{"drop_path": 0.15, "width": 128, "one_sided": false, "adamw_lr_other_params": 0.0021}
Rows from block 7 of a small image classifier, named by matrix and row number. Rows with one number belong to one neuron. Each number is 128 + 24 x the weight over its row's rms, rounded and kept within 0 to 255. All counts start at 0. After the name is the row's rms in percent of the matrix's.
Before each neuron's rows are labels from the 100 images, of 14848, where the neuron reaches its highest value: "top examples" is what is common among them. Only what is clearly more common there than usual is listed. The data: seven-segment displays showing three digits.
# fc1: MLP up (model.blocks.7.mlp.fc1.weight, 512x128), inputs 64-127
# fc2: MLP down (model.blocks.7.mlp.fc2.weight, 128x512, transposed), outputs 64-127

top examples: the digit 7; second digit: 7; dark on pale; third digit: 7
fc1.229 115 [143 107 148 108 153 116 108 172 147 153  94 133 119 141 134 111 160 127  91 137  92 102 130 124 109 126 146  83 144 123  97 125 128 143  55  96 112 125 118 122 101 136 154 124 133 157 151  67 127 115 160 111 133 159  87 135 165 129 137 143 146 121 106 125]
fc2.229 097 [ 85 169 133 154 146 186 155 155  72 157 119 107 152  85 139 119 123 139 148 167 134 115 137 141 152 156 136 141 117 131 143 137 109 138 147 153 132 126 112 126 159 124 111 143 139 107 118 129 172 113 159 151 116  94 164 122  80 130 126 135 127 132 119 117]

top examples: the digit 5; dark on pale; third digit: 5; first digit: 5
fc1.220 085 [171 144 110 144 125 103 146  88 114 140 122 136 119 133 141 118  87  89 173 161 192  98 129 105 163 107 126 149 125 106 152 140 124 166 136 139 114 150 149 161 127  78 100 126 122 124 110 172 189 124 115 115 199 151 102 141 110 161 135  90 165 115 134 170]
fc2.220 096 [122  80 129 179 170 117 135 122 151  98 111 113 108 147 133 106  91 172 137 138 104 118 156 139 118 146 145 131 141 147 101 156 119 116 107 112 144 138  94 148 100 144 114 131 134 139 163 126  84 179  80 130 119 124 161 126 161 118 123 149 119 154 150 105]

top examples: the digit 5; first digit: 5; third digit: 5
fc1.186 118 [171 105 111 130 112 128 124 132  86 152 140 115 123 158  78 161 124 129 116 109 124 124 104 166 115 165 123 163 128 104 173 142 127 163 159 162 179 111  99 108 142  98 138 107 123 135 107 107 118 110 134 113 118 145 136 132 159 133  95 109 141 159 186 141]
fc2.186 103 [115 106 123 102 160 165  69 132 119 104 107 112 145  94  74  88 141 120 118 134 124 142 154 104 125 135 138 157 174 118 147 116 147 141 120 123 154 122 118 115 108 108 117 111 163 131 152 170 105 169 135 151 132 128 120 112 107 163 155 167 121 132 107 145]

top examples: the digit 6; white glow; second digit: 6
fc1.189 091 [152 104 163 156 137 139 147 146  70 134  98 170 132 113 152 136 130 134 111  93 153 143 152 102  95 142  96 136 119 128 168 133 105 129  89 131 125 144 163 116 159 133 140  96 109 126 119 141 113 138 147  78 101 133 112 107 112 120 139  93 116 127  94 140]
fc2.189 095 [107 122 145 127 133 113 139 102 160 136 134  99 126 127 122 122 137 153 170 168  99 104 122 120 118 101 142 105 145 137  76 136 119 150 117 163  76 108 124 116 121 167 119 121 133 114 130 108 156 104 114 176 138 139 101 129 139 121 128 129 149 107 155  95]

top examples: the digit 4; second digit: 4
fc1.205 107 [ 73 153 114 140 159 159 114 146 150 134 113 128 113 130 109 129 119 153 117 127 119 123 100 139 142 137  93 146 160 156 155 169 143 151 142 104 155 139 156 141 160 115 101 136 129 107 117 130 144 122  74  92 132 112 121 137 145 111  98 107 120 125 130 136]
fc2.205 104 [193  89 142 106 127 108 148 148  73 158 120 152 158 125 136 151 131 132 121 130  93 145  92 135  98 147 142 114  98 116 102  79 144 144 118 135  98 151  97 127 126 162 171  96 115 125 140 130  91  96 150 146 109 122 155 115 158 144 158 159 123  89 138 104]

top examples: the digit 7; second digit: 7; dark on pale
fc1.108 105 [ 93 107 118 102 122 134 121 124 172 125 128 112 137 103 100 105 127 139 137 130  55 107  96 120 105 129 156  87  96 121 154 132  90  95 119 118  71 158 101  95 104 141 125 155 123 111  99  96 184 170 146 123 154 143 124 168 111 141 118 134 101 142  90 116]
fc2.108 108 [124  97 109 139 142  86 119 113 107 130 118 115  84 122 141 128 123 103 170 163 108 154 134 135 128 127 126  99 125 115 112 112 122 129 138 119 139 112  81  93 145 115 124 136 121 139 108 167 114 165 103 154 105 105 185  95 111 123 114  97  61 143 147 131]

top examples: the digit 4; dark on pale; third digit: 4; second digit: 4
fc1.275 109 [106 148 140 117 123  80 102 107 100 117 136 168  97 119 152 118 122 107 104 142 174 113 121 160 130 123 136 136 153 157 163 147 112 109  85 156 157 109 147 126  83 100  95 158 137 111 123 142 142 119  95 110 121 141  88 163 134 171 100 159 103 108 124 127]
fc2.275 093 [134 129 110 129 118 129 154  72 113 146 127  87 142 154 101 126 135 143 150  98  99 112 115 130  96 137 148  72  92 106  99 145  91 143 139 113 132 116 133 109 176 129 148  83 116 105 131 150 159 123 174 154 136 107 176 149 141  97 180 124 164 130 115 116]

top examples: the digit 5; second digit: 5; second digit: 9
fc1.77 108 [150 121 139  77 158  80 119 120 125 136 143 112 118 143 148 147 140 122 120 155 112 133 139  87 159  87 128 167  78 130 132 122 116 177 122 152 146 120  92 127 108 116  57 113 107 105 125 136 125 151  94 132 111 107 137 141 150 110 144  76 148 136 121 167]
fc2.77 113 [ 76 132 127 150 146 152 154  94 128 134 139 173 116 112 124 139 140 140 133 101 150 140 141 123  72 153 158 134 164 171  85 156 105 111 120 172 116 116 138 139 143 106 149 134 134 156 106 134 137 108 142 120 137 145 109 161  94 104 109 136 160 109  80 106]

top examples: the digit 4; second digit: 4; dark on pale; first digit: 4
fc1.56 112 [100 163 123 148 140 146  95 113 143  92 113 150 115 152 126 125 136 102 147 104 145  86 142 132 161 131 137 111 111 159 118 151 120 161 154 124 133 154  61 113  76 141 111 105 106 123 120 126 104 108 143 120 123 139 132 126  99 143 158 111 163 182  86 156]
fc2.56 106 [143  91 138  88 154  85 107 119 129 136 147 136 104 119 109 155 121 141 102 145 122 129 119  86  89 132 107 149 133 141  96 125 124 113  64 169 128 137 160 125 193 120 119 128 149 141  96 130 148 139  72 149 120 151 108 133 136 105 122 131  89 102 138 112]

top examples: the digit 5; dark on pale; first digit: 5; second digit: 5
fc1.465 104 [121 114 114 126 131 133 143 169 128 159 141  95 148 133 151 143 115 146 141 153 149  87  83 154 146 131 128 151 116 129  92 123 135  82 132 149 137 128 123 123  87 176  93  92  62 116  87 121 149 165 165 117 138 156 130 153 148 136  82 126 127  96 141 149]
fc2.465 115 [ 85 115  62 115  98 106 123  85  91 156 119 119 124 142 154 152 113 114 182 107 159 156 130  97 149 127 119 123 132 109 115 124  81 128 157 132 105 101  73 141 124 142  73 124 141 114 139 111 129 148 119 107 121 139 115  99 149  98 142 101 178 154 117 102]

top examples: the digit 5; third digit: 5; green glow; first digit: 5
fc1.289 108 [ 96 134 161 158 148 140 124 111 173 106 114 111 118 100 171 145 142  99 165 178 166 138 126 141 152 135 140 104 178 145 132 125 140 105 136 118 109 124 134 143 170 161 139  84 103 132 140 111 121 142 118  95 107 150 104 133 153 147  83 100 124 120  98 181]
fc2.289 108 [131 101 101 113 124 102 173 105 159 153 117 133 135 142  99 147  88 142 123 139 118 131 135 131 160 148 103 133 127 141 112 106 130 126 128 144 149 157 130 124 115 107 125 102 142 120 147  91 130 196 133 124 157 136 111 111 122 131 155 121  90 182 180 144]

top examples: the digit 1; the digit 7; third digit: 1
fc1.260 118 [148 138 122 140 141 104 122 157 121 159 140 110 132 153  60 136 181 135 133 152 127 142 129 126 150 156 127 140 123 110 198 115 158 142  81 106 149 139 138 126 155 166 144 161 171 159 150 134 122 126 157 143 111  82 165 122 131 131  77 115 120 115 146 154]
fc2.260 112 [166 106  94 112 159 145 109 111 125 106 143  68 150 132 105 125 128 128 134 158 103 157 115 125 123 169 159 174 150  96 156  91 128 104 112 125 164 102  79 142 116 152 136 143 147 114 109 154 122 154 146 178 110  97 125 111 138  85 145  83 157 153 137 122]

top examples: the digit 5; second digit: 5; dark on pale
fc1.67 113 [141 118 150 166 148 139 118 120 163 136 115 114 135  95 114 145 163 142  78 128 164 156 154 137 142 138 179 140 148 142  96 115 114 116 130 106 114 115 123 105 113 130  89 140 137  81 138 107 159 143 132 132 131  92 100 125  96 143 148  90  98 140  74  85]
fc2.67 104 [102  90 107 104 131  88 169 123 125  82 129 156 133 126 114  95 105 125 140 122 136 110 167 159 111 109  86  98 115 124 145 107 143 102 153 141 139 149 145  85  99 110 136 115  89 128 113 129 109 118 159 137 165 119 151 121 157 105 120 171 144  90 166 106]

top examples: the digit 4; second digit: 4; white glow; first digit: 4
fc1.297 096 [117 117 111 116 175 128 121 172 137 127 115 108 118 124 106 138 157 120 144 111 114 146 132 111 143 139 110 135 116 127 164 148 130 142 160 117 145 103 141 133 133 146 101 159 143 177 137  95 109 121 117 101 178  97 131 107 116 103  87 191 111 104 133 145]
fc2.297 087 [185 163 111 115  86  89 130 107 121 145 154 117 140 140  84 100 152 138 106 106 145 126 126 113 108 123 149 131 112 140 160 110 120 125 138 173 140 125  97  88 156 101 116 104 122 114 138 135 147 148 121 130 125 143 109 164 134 182 153 109 123 129  97 143]

top examples: the digit 7; second digit: 7; amber glow
fc1.75 087 [134  81 126  89 106 116 149 155 172 112 155 124 112 150 151 144 174  94 101 105 145 122  98  58 173 157 145 179 130 137 143 133 163 119 127  93 153 131 156 126 123 101 134 134 122 154 140 116 122 112 164 111 119 122  83 100 162 112 139 128 122 121 143 139]
fc2.75 095 [140 111 203 130 178 175 126 143 122 205 138 112 136 111 105 106 107 111 129 140  95 123 131 133 128 101 164 109 106 138  84 145 130 114 151 110 110 119 102 147  86 147 105 121 147 120 132  90 113 132 102  95 106 147 155 103 109 100 113 138 131 116  90 118]

top examples: the digit 5; dark on pale; third digit: 5; second digit: 5
fc1.273 098 [148 152 108 168 137 100 150 135 137  88  72 143 120 115 146  88 125 136 132 136 154 108 121 116 153 176 115 185 146 107 168 138 126 130 113 145 149 108 170 156 149 130 111 124 103 131 145 142  85 182 113 143 116 132 111 155 112 105 139 124 115 149 142 120]
fc2.273 090 [ 92 142 153  74 166 136 127 141 149 148 180 129 133 106 145 113 122 117 140 109 155 108 146 130 117 118 140 120 153 131  73 164 152 175 114 132 103 149 114 112 128 129 150 154 117 113  95  94 163  84 165 134 157 104 166 111 154  97 114 125  91 168 126 131]

top examples: the digit 6; second digit: 6
fc1.240 093 [101 149 103 104 162 153  97 148 122  80 124 141 124 133 108 158 126 121 107  99 106 130 111 133 122 122 101 150 118 122 158 113 146 127 147 123 134 102 142 133  92 146 118 133  59 114  89 149 152 107 138 119  83 151 159 133 126  91 150 102 150 111  84 154]
fc2.240 094 [142 120 140 183  92 149 180  93 131 125 173 108 162 140 138  84 118  73 156 139 146 108 128 141 119 158 179 117 124 131 101 149 139 132 113 102 148 142 131 130 155 172 113 142 147 143 149 108 121 130 171 153 124 173 106 117 130 137 110 132 105 106 146 114]

top examples: the digit 4; dark on pale; second digit: 4
fc1.47 129 [135 113 149 113  96  92 131 158 103 169 159 122 145 129 153 134 129 121 159 111 100 133 124  78 114 174 117 117 104 156 139 107 130  97 158 136 129  49 142 147  96 142 101 119 113 131 127 150 141  97 135  94 161 135 138 130 124 121 113 136  99 131 148 132]
fc2.47 098 [138  99 169 104 122 133 108 107 138 122 101  99 114 139  95 176 126 110 100 118 125 113 110 123 121  67 164 147 131  75 149 117 120 138  87 117  99 136 125 134 111 140 166 154 148 149 120  97 116 137  72 118 130 134 101 129 123 158  74 106 130 124 120 138]

top examples: the digit 1; dark on pale; second digit: 1; third digit: 1
fc1.317 106 [ 96 122 107 115 132 111 146 153 175 161 114 125 150 163 107 119 127 137  84 169 150 142 147 139 154 134 104 170  79 117 138 151 160 118 152 115 113 189 113 141 142 125 154 135 131 115  97 104  97 118 125 110 124 120 101 131  95 156 129 129 112 177 127 135]
fc2.317 096 [107  83  81 104 158 143 116 127 167 118 118 151 122  69 141 109 170 115 143 100 138 146 142  64 131 149 122 115 138 132 146  83 151 111 142 107 179 131 109 138 144 100 139 137 100 161 114 140  85 111 112 118 158 145 155 109 121 120 150 135 137 120 162 145]

top examples: the digit 7; white glow; first digit: 7
fc1.7 111 [145 146 103 111 125 108 168 153 129 151 159  95  81 119 139 145 145 102 176 107 160 119  90 136  96 122  88 138  91 153 135 134 127 141  78 133 134 121 112 144 157 135  71 168 155 159 124 146 121  97 107 119 122  93 173 120 144 149  94 145  80 123  99 153]
fc2.7 106 [137 141 177 164 181 169  97 119 150  83  86 105 128 159 127 144 123 129 136 158 116 131 120 121 155 125 131 116 170 135 129 113  84 117 134 108 125 110 159 136  86  95 144 109 117 123 128  91 137 138 170 145 127 170 111 147  72  97 145 123 105 162 137 104]

top examples: the digit 2; third digit: 2; first digit: 2
fc1.10 100 [109 117 119  47 120 120 127 121  97 102 130 109 179  95 147 113 163 130 129 129 132 106 146 183 134 123 107 123 134 154 145 113 145 145 153 159 111 168 126 141 118 119 144 161 158 142 140  68 128 151 128 160 127 153 131 148 123 161 132 142 143 138 125 150]
fc2.10 106 [164 102 125 164 146 104 113 144 146 128 163 159 131 132 124 167 120 159 123 117 155 162 132 128 132 127 131 168 111 159 110 153 109 141  63 130 157 118 143 192 142 101 123 101 113  92 124 146 123  97 114 120 122 103 150 146 150 108 118 103 107 116  87 113]

top examples: the digit 4; second digit: 4; first digit: 4
fc1.333 096 [ 91 120 153 136 185  95 116  94 111 106 118 113 141  98  88 116 121 132 133 104 109 130 147 164 106 174 146 150 130 142 166 106 117 170 128 142  82  89 141 107  99 141 123 113 165 100  92 128 120 157 108  91 149 122  99 146 136 109 102 122 149 150 139 186]
fc2.333 092 [149 148 129 100  91 148 110 146 121 157  77  93 115 173 110 116 144 134 112 117 112 100 120 116  98 117  83 111  90  99 130 143 161 135 141 135 149 192  86 125 163  80 144 128 155 122 131 193 141  90 152 144 161 129 156 141  95 132 153  98 144  96 152 117]